config.toml
crop_scale_min = 0.8
encoder_qk_norm = false
encoder_conv_stem = true
loss = "mse"
decoder_norm = "batchnorm"
decoder_widths = [48, 96, 144, 192]
orthogonalizer = "newton_schulz_5"
final_lr_fraction = 0.1
Rows from block 2 of the decoder of a small image VAE, named by matrix and row number. Rows with one number belong to one channel. Each number is 500 + 40 x the weight over its row's rms, rounded and kept within 0 to 999. All counts start at 0. Numbers have three digits each.
After each channel's rows are labels from the 100 images, of 14976, where the channel reaches its highest value: "top examples" is what is common among them. Only what is clearly more common there than usual is listed. The data: fractals drawn by 1,000 iterated function systems, in grey. In brackets: how many of the 100.
# convs0: first 3x3 conv (decoder.mid.2.convs.0.weight, 192x192x3x3, each kernel summed), inputs 0-38
# convs1: second 3x3 conv (decoder.mid.2.convs.1.weight, 192x192x3x3, transposed, each kernel summed), outputs 0-38

convs0.125:504496518471489499445512477495563464513510448521466488495499462537485486515430502513458406438521536580463479560490491
convs1.125:483436484490518489502425401543524486514566522436525532539489510497544452490491509479433547541499521481495430547544464
top examples: dark on light (78)

convs0.143:542467440473484512445508441496512405493449485495494506482488481442481491503534510516485517520488528495450562531493533
convs1.143:532546502469490513428498527570432503534551477496487508495447574541533489486513503533492443511504468523503322385547464
top examples: sparse (67)

convs0.188:465454405537489492489422510490410530469490453451507459517450455530483512505548560437497508554458468519482504489490490
convs1.188:534592465514520511486498511496534484526508500550546466496451515534549476444558556438537468516628497515484516564502441
top examples: dark on light (100); sparse (99); two maps (91)

convs0.161:505478532503463448485478484506475513567506505547472524501471501504501535497567522467494529510458532489507528525513523
convs1.161:454503500471531481461415460481502483456566548434443484451479532523560467573441460491523501502505452559461518420500454
top examples: dark on light (100); sparse (88); two maps (71)

convs0.100:482502463497489492510481496506448451480468522490475429518513467483461485475440466574509503459508520453495504470500470
convs1.100:532494515546468475530484459549501513510460528554517457457518409492529419508507546524460492490496529481512471468419456
top examples: dark on light (100)

convs0.111:497480478459469478434417481462582465523458410431459498468558526509451540481441521460444565473495416460477593529482491
convs1.111:550518522511449499471540469489478487451510477550523431534452580495524507582503583531497496407538510464497481470541511
top examples: sparse (97); two maps (94)

convs0.55:475526458538502493480470455485605537523529524488504464466492480498507480469434498593554466507479454492448541557467471
convs1.55:480458473481472502432544535531446490486467405572511453479501462558547500535505485477620487484468510479597535491500519
top examples: sparse (92); two maps (91)

convs0.19:468526513503507538490472516437510462524488505499523493547467422471445480501453488550492520472573489410486478484492491
convs1.19:443513500487446531439548498514485510446447505470518501435484473455491508501500499510488492465479519433453519419381466
top examples: sparse (86); two maps (81)

convs0.170:534527489524485443584475490518514471506545494505499436509554532465486522532394523527458542535547407394566462474484506
convs1.170:578550523540481451530522509488469486552445486456534531485470472516416502472509481552498478462432452470525470578445459
top examples: dense (26)

convs0.149:462495452446590500452472444445460473525481526484485509489536511555510445512451532467533527404537459511444497523514485
convs1.149:486532485469491516500532517501523526552503573445475443469481441529451413453519468611439484529546482449562500418501469
top examples: dense (30)

convs0.0:509455530420458463486512533482448529493500461478437449502528579462416571543438479474500463552427499498469515426531541
convs1.0:464512504620529515545483491457528544486456460484468561515482493525545530489507542511475481529608454466470410513490519
top examples: dense (42)

convs0.90:496491517521486457483476482486434517563506502526485513532494478500486511457537537483431476487488529482493404524500521
convs1.90:511470490472490546495520504506485525514480476511541412477494447451465472492508519441541503535501542490506526544459521
top examples: dark on light (100)

convs0.45:509467453500519453513486526491503481439470429498500477468512534469477506414480498467517532530451467484463542520473519
convs1.45:509540530517461539512563506502460562485521446427544538515446590552522512527514522531455480466546564532477469495555440
top examples: dark on light (100); sparse (99); two maps (88)

convs0.97:537472449495504412451467482520415553538469426453501469542472456444508596506543503487472530471496463461506561538543498
convs1.97:611434526549501482469536502491522521556493495501532501503445412463520511525547517504520476492539499492401501446468515
top examples: dark on light (100)

convs0.39:423475520447405494469432508471457554522534522500469522471492481505518424546446431515485486434463463476437449419460487
convs1.39:435507541583482459540526489480529458531436469491512454486564512407480502548448545414530534546445474473412489477515518
top examples: dense (27)

convs0.115:484451515495483470501404499530496521560525467479487539564474459437470432482508538509545509493433550477449510503506484
convs1.115:495451473534490549505501500541521552509571448473472463512490411519496541490532471472514484558495502429505420495503521
top examples: dark on light (100); dense (69)

convs0.107:511440575498477475547431514496467538502529455517463501495496457454507511410497536468458482510425554489514552468528482
convs1.107:517484469538422509526545478483410515554486479488554499476475477495448548504534543516422476460516542486521490550432497
top examples: dark on light (100); dense (57)

convs0.156:467449498473469497422461487491485517520485508481465432558490470478490485595470527573458438494505572495451490522488459
convs1.156:447464547502532583408572537446506486497519458508493491531523387447453492507447420451496494571497484492485473437471486
top examples: dense (28)

convs0.36:521522454434510427508473490450579476543544439516514415468429521516494549588469441497482506611521463495524484517549527
convs1.36:431453486575532539542538541537469470507503498518482487508536456456536548452448552521526504463498441503438503560460464
top examples: sparse (100); dark on light (100); two maps (96)

convs0.105:478531464581487462443496483496445562494518532482490436544484469512520500492523513461404498520473496405514495427521488
convs1.105:481441487496515495521535486501462532557507501460447548499502522490490492442433533439476445493499543485437444498471475
top examples: dense (28)

convs0.24:503452459470492452439501481446516501516489471542492474509504436476465506442512481431538497493477487507489507556512549
convs1.24:520522511486449493465507473458490550479511444439538456530414542505522479507514475597436490564531544502466479442502427
top examples: dark on light (83); sparse (74); two maps (60)

convs0.88:502456491498514489517456520464472517492457479517515483548460420530523477469438503489415516598501444499509496463489434
convs1.88:516527488438515531549501484459513510515514481552471549458474573545574489471510544510545576520565507546469457487473488
top examples: sparse (67); two maps (54)

convs0.25:465535498497442505487538536535446518510473510449480426521508503532521457427541474509504446535514519471484526476519491
convs1.25:565488448521429461517470505510523468450454492495470446520508489418455500576471532473486513487447452504466507455441506
top examples: dark on light (100); dense (25)

convs0.109:496501460579435480543449487495558503534479475469518494498496491492487492537556545552519431435501528429487488388498425
convs1.109:539485470505476504523497524574463498516465475501520454553521498491487577411436466466511493498523485510515477548459466
top examples: dark on light (97); dense (26)

convs0.10:455526474436455462450494531455496523534526557472499482429479567517468452521421509531619528537490553476494600535486522
convs1.10:534464526482544548513497515546453506424510488517427544443511546543546452597531508556529540496473440442476441514480506
top examples: sparse (69); dark on light (64); two maps (60)

convs0.103:463542470496462412518490464527490500522534436482493395473515478455491464476482493399459508508461453494512480481509523
convs1.103:588474516525488454550486532465450518511535436506585497525390501463517499478568546514398523458544510473420432494501429
top examples: dark on light (100)

convs0.13:510495527485479502444495493538456527509481508522470490476487519495481504487527485482448451514476498537465474533518492
convs1.13:449455526469555499517424511485532552504509527490521473498525506443473565467429465568539532496510531453505537526515563
top examples: dense (58)

convs0.148:488423469474539474525490526459486498525473557517509447548493497522462431512516518508539521498531492449548533526531485
convs1.148:490483504518502484481555517537460477461507496547497475481551527516492498501591435567583457478452456408449477496464480
top examples: sparse (59); two maps (53)

convs0.57:495454558506504502469505519521488500494470530531496497490508526480482505499534455565498487474481501500540439528522464
convs1.57:503506511540532487463554460517488483425498458546541441511511462476533520486532446503562551535499475571421556485460478
top examples: dense (37)

convs0.26:488488510502536472488491499455483433447508456478503469553478455535418473447480485455530462441450522408546562491445578
convs1.26:539515563498439551480480453578440509534453512439505429414346487428475512497546573465482477431525475517494406433479457
top examples: dark on light (100); dense (45)

convs0.59:565500561457511460472517464553476488497489515475479461573500441471507491518515504486506515496469480516493591634496500
convs1.59:545504553520538496507556545515524526481516529566512520565510559487544471477516516574492467480480476512407518461477419
top examples: dark on light (100)

convs0.174:443509532512473416446543519525459504457495460470484460538503475491504486460519532456467469487446505478514534498505478
convs1.174:524441615472515567490428523511540520452522534500466492477433453461474558500460504585510427463543485449466447459560522
top examples: dense (37)

convs0.151:489532573459498490489445474438501528551489463459468517494488443449482492492520495564423399448532530434536430580499532
convs1.151:539467403552514485483539496460472503500464489497506494526449482530513565468471471480458560541467461490475488536482454
top examples: dark on light (100); dense (52)

convs0.31:515512556503408541430481440487517451468496435456431458486478438487431488615519506523440437464484463487483467483517526
convs1.31:484492562458468459486591495462458483522443421556557533535518460414526486478466524481500491436491522469475453458410439
top examples: sparse (99); two maps (96)

convs0.130:508458434463488427435433516471414465474478476495550440463420494455459453433489514554579500516470430480515514465486493
convs1.130:513509509525475563400474536538523518523530514471475476438495477481453539566459553451469460533505549474485524428529493
top examples: dark on light (100)

convs0.70:498538413505458472506453462483442414560495457568479477509447493455472521486501487495473480427488441539434442517541500
convs1.70:565533510548437481510481522532537462513509543361467466454458456553504496448458486453566528497468495533485525473468495
top examples: dark on light (100); sparse (73); two maps (61)

convs0.93:456477529568489421411529495472478523529484427491459497517529502503510492486441477469494505505496460469494551521520486
convs1.93:543493491520516540533503506583484543438544462438474515500481522495433469518480521467507426526493507523542489477524527
top examples: dark on light (100)

convs0.138:435514449537498503472495490470543476518499519437491447479525448517493476537469623516545521464478507523500589578476536
convs1.138:499530464476461539487494507512416508468567499499535491453485603469499492555530472554489465470515468463481422429567506
top examples: sparse (100); two maps (99)

convs0.32:488532482503531488547443501499508496535525436504473505542484503526433516485483534492526520516564534551505458507515503
convs1.32:471527485522555534623509497561479512467488430500494436472504457499538460508498481507464452527532503460526456477501508
top examples: dark on light (100)

convs0.189:492461497431503551437444507469538477461516529509508518446441538509498447630424456544492480490464477432456481477464485
convs1.189:503505506553462523452562551526432487478483509578525455509547452515545567453541522521567588508501530447535436517436448
top examples: sparse (58); two maps (55)

convs0.22:508499465456446465544555525506429523582466463546524496413498485499527545454451531543477515481538469465547460529516492
convs1.22:480461546522513534476528424531606455482555475460470459531467465478487483515509438466470505487492526551440537475449490
top examples: dark on light (100)

convs0.46:481507460566502451570496552529521483494505481501470434496511485515487549466464449441437514507483461495442475504538500
convs1.46:518587470502485532443518515505495517518484531518528588550468554517490468490497479468574571480514481511471472548493513
top examples: dark on light (100)

convs0.8:464484453510513502544461505481443485527528515460462473503465534471420507493444508436468560528519550403463436495507533
convs1.8:515490457520457490535548462567454487572530485479530558522454487487539509513411539473491468461480426540436486570501399
top examples: dense (33)

convs0.40:468470459548504539533472535430472455586540458467498517504543481515467494530503508530525506523526513482506431455493490
convs1.40:550437484480464476495496514456504444495575559487467492457518495453546464436484554521425500471495461544504498563460526
top examples: dark on light (83)

convs0.171:512494453482538409521487571517475539495496525514515516557467437541520536468554505438443457512473554480509493481529472
convs1.171:497554471542518498484513547490487496526484495479488550477455553512467499451546513545489557465494493483594490529443538
top examples: dark on light (99)

convs0.183:455443466495513457504515482533487502470515452439526429462433448481450475487511470482505572484474510505464450472497504
convs1.183:519498485553461496505560553495448496487491481571452511438540434538536435467498596513457497464486454464485468507473494
top examples: dense (36)

convs0.119:494509496493477477452514502462467515544470442511475528495484450528480526464492517462456462496531539459458445531496462
convs1.119:513490492521439432477505435535516474469537549512473486538548539423478451482483525485460524498519455512452482507449524
top examples: dark on light (100)

convs0.3:480483520446479447542511514502485484443506493475471513453491477462538529522543460520509489515477464473479441508509490
convs1.3:511474505610469520445504533547452563524530502509521529554513476507452505520456555563527493464476472513476519443491545
top examples: dense (74)

convs0.155:485479485435496464436426528517550522497497498452447441441424484502531475468405439487520494563535455515451557454470504
convs1.155:525498489522442495503503498441500526513494553483466578448532570507456468597547550524510466482544517482472488490513478
top examples: sparse (86); two maps (84)

convs0.191:510531478521524554428490509540443495469463530449495492483471482482485460468542444568530487494519464509528464492464491
convs1.191:458483423538503510494476535533459527544562543557455539517565457475497525452516542546527560485516504457490491560544589
top examples: dense (30)

convs0.33:493489377495464483486426506514494475474469429478530491504493476533540570492499429512510544498444491413529449482481437
convs1.33:553503440494392510554495526539518578465514534512532594466520506511520542498552591512490455487517543518522521479516528
top examples: dark on light (89)

convs0.141:455519521483520457572449440488478514503533480459495392532464479422490511557503486496545549467464488493494506482557479
convs1.141:535500521541534526521604541554478543457544406489452500473537485487450490517537561540506529458484498462483486490462498
top examples: dense (37)

convs0.16:455487433553503506500404497513489558586531482464497423500536460491518519438536572506520493486432465536511610491447450
convs1.16:536486545465456539502499488556569492478466486502458434483504520481420520514478433482518458565500487443493487502591473
top examples: dark on light (100); dense (31)

convs0.112:532510511429480480449471526482487446548466506523477505546454411490443506495452442479492502515502425479498543480474433
convs1.112:419482419577487561485456502536483435444516476492536505543482466540554494557504448483521447549519512473463532488504523
top examples: dark on light (100); sparse (58)

convs0.145:468486529533536545563501496539573470544431469516495462522532491503580480540504403515534507434542503491470490476538486
convs1.145:537534469494505497484522528541509466415519514542518532469531507477521518508540489573336544437386455505512514482414419
top examples: dark on light (91)

convs0.1:559553523445499570482469504467520444431456518501467511446557556483532513535494432568590550478513500502535531522473499
convs1.1:482473422536499461555485505548542555570534485504520540564511499448463497445563561491459476537484516458437461543456513
top examples: dense (27)

convs0.18:494460517555444486447520489450569501506501446503500478544507432497460450474503498416483548551475506496494529543507510
convs1.18:551533489445457518515550503476476551561566495472578626548456638467476432529507583521442501473499507525489480424520471
top examples: sparse (69); two maps (52)

convs0.9:468492484502474504467503466452488500547492456521487499526492476485463484444534571486498491496482527485441545571478526
convs1.9:475516508528500473508494498474504454468480484502498553531518548537474573486455444566456514488501458497537489484546495
top examples: dark on light (100)

convs0.169:511438514469486485479551511455506475456484580532475448508523490477482512544482419557518491493504544424471475416504497
convs1.169:548484520547511530483526542533478466410447484517477447484483463539539493567477583542539576419459501416479477480421530
top examples: dark on light (100); dense (42)

convs0.47:460508518496516453535545469439459523569516558499521508452509520481496498492504507495446513482445475547458491448502459
convs1.47:494481463537566547470463442483591557532541475454519483508453399529488384473516460484506465533524544479537515489524523
top examples: dark on light (100)

convs0.78:462517502539460421520460506511458461503498546495493486513475490438446528556462492487490490547529502463404505558506503
convs1.78:485566541564497494491497486510508557494527530392459433556480506515560522555512455552538522495513498508432478496507425
top examples: dark on light (64)

convs0.159:455524424453476493442491503456465506530495459510458524392440499505530536557476584493459455516529505482474431507487453
convs1.159:480527466527543545519502473470501429480538594455536520571561448451520381533512497427490515501519458562505523532478562
top examples: sparse (100); dark on light (100); two maps (99)

convs0.116:530509525467501387507450489494442521519500427481520518544518503418528494456501520499502475499470480517471545486548472
convs1.116:528517511539488569474548507554495491522496495512504457455462421551488523520557547449611499529531457491516465524445543
top examples: dark on light (100); dense (43)

convs0.34:499510446485482441494421494521446529491485446469454446459445624488510506564566506434472486565455428541411487486478478
convs1.34:548532568518532487481520460502516441478470501469509487529527458540520459457517502394549488468543467487461438532502485
top examples: dark on light (100); sparse (99); two maps (96)

convs0.73:515460488462463497484471531483508505493502424516499466568531501495449507493490487468472499511517493474527538490499529
convs1.73:502429466549490527490480429518424523492513500557508494534472565445515489557482511511442520434577535433406447489496529
top examples: dark on light (73); sparse (65); two maps (60)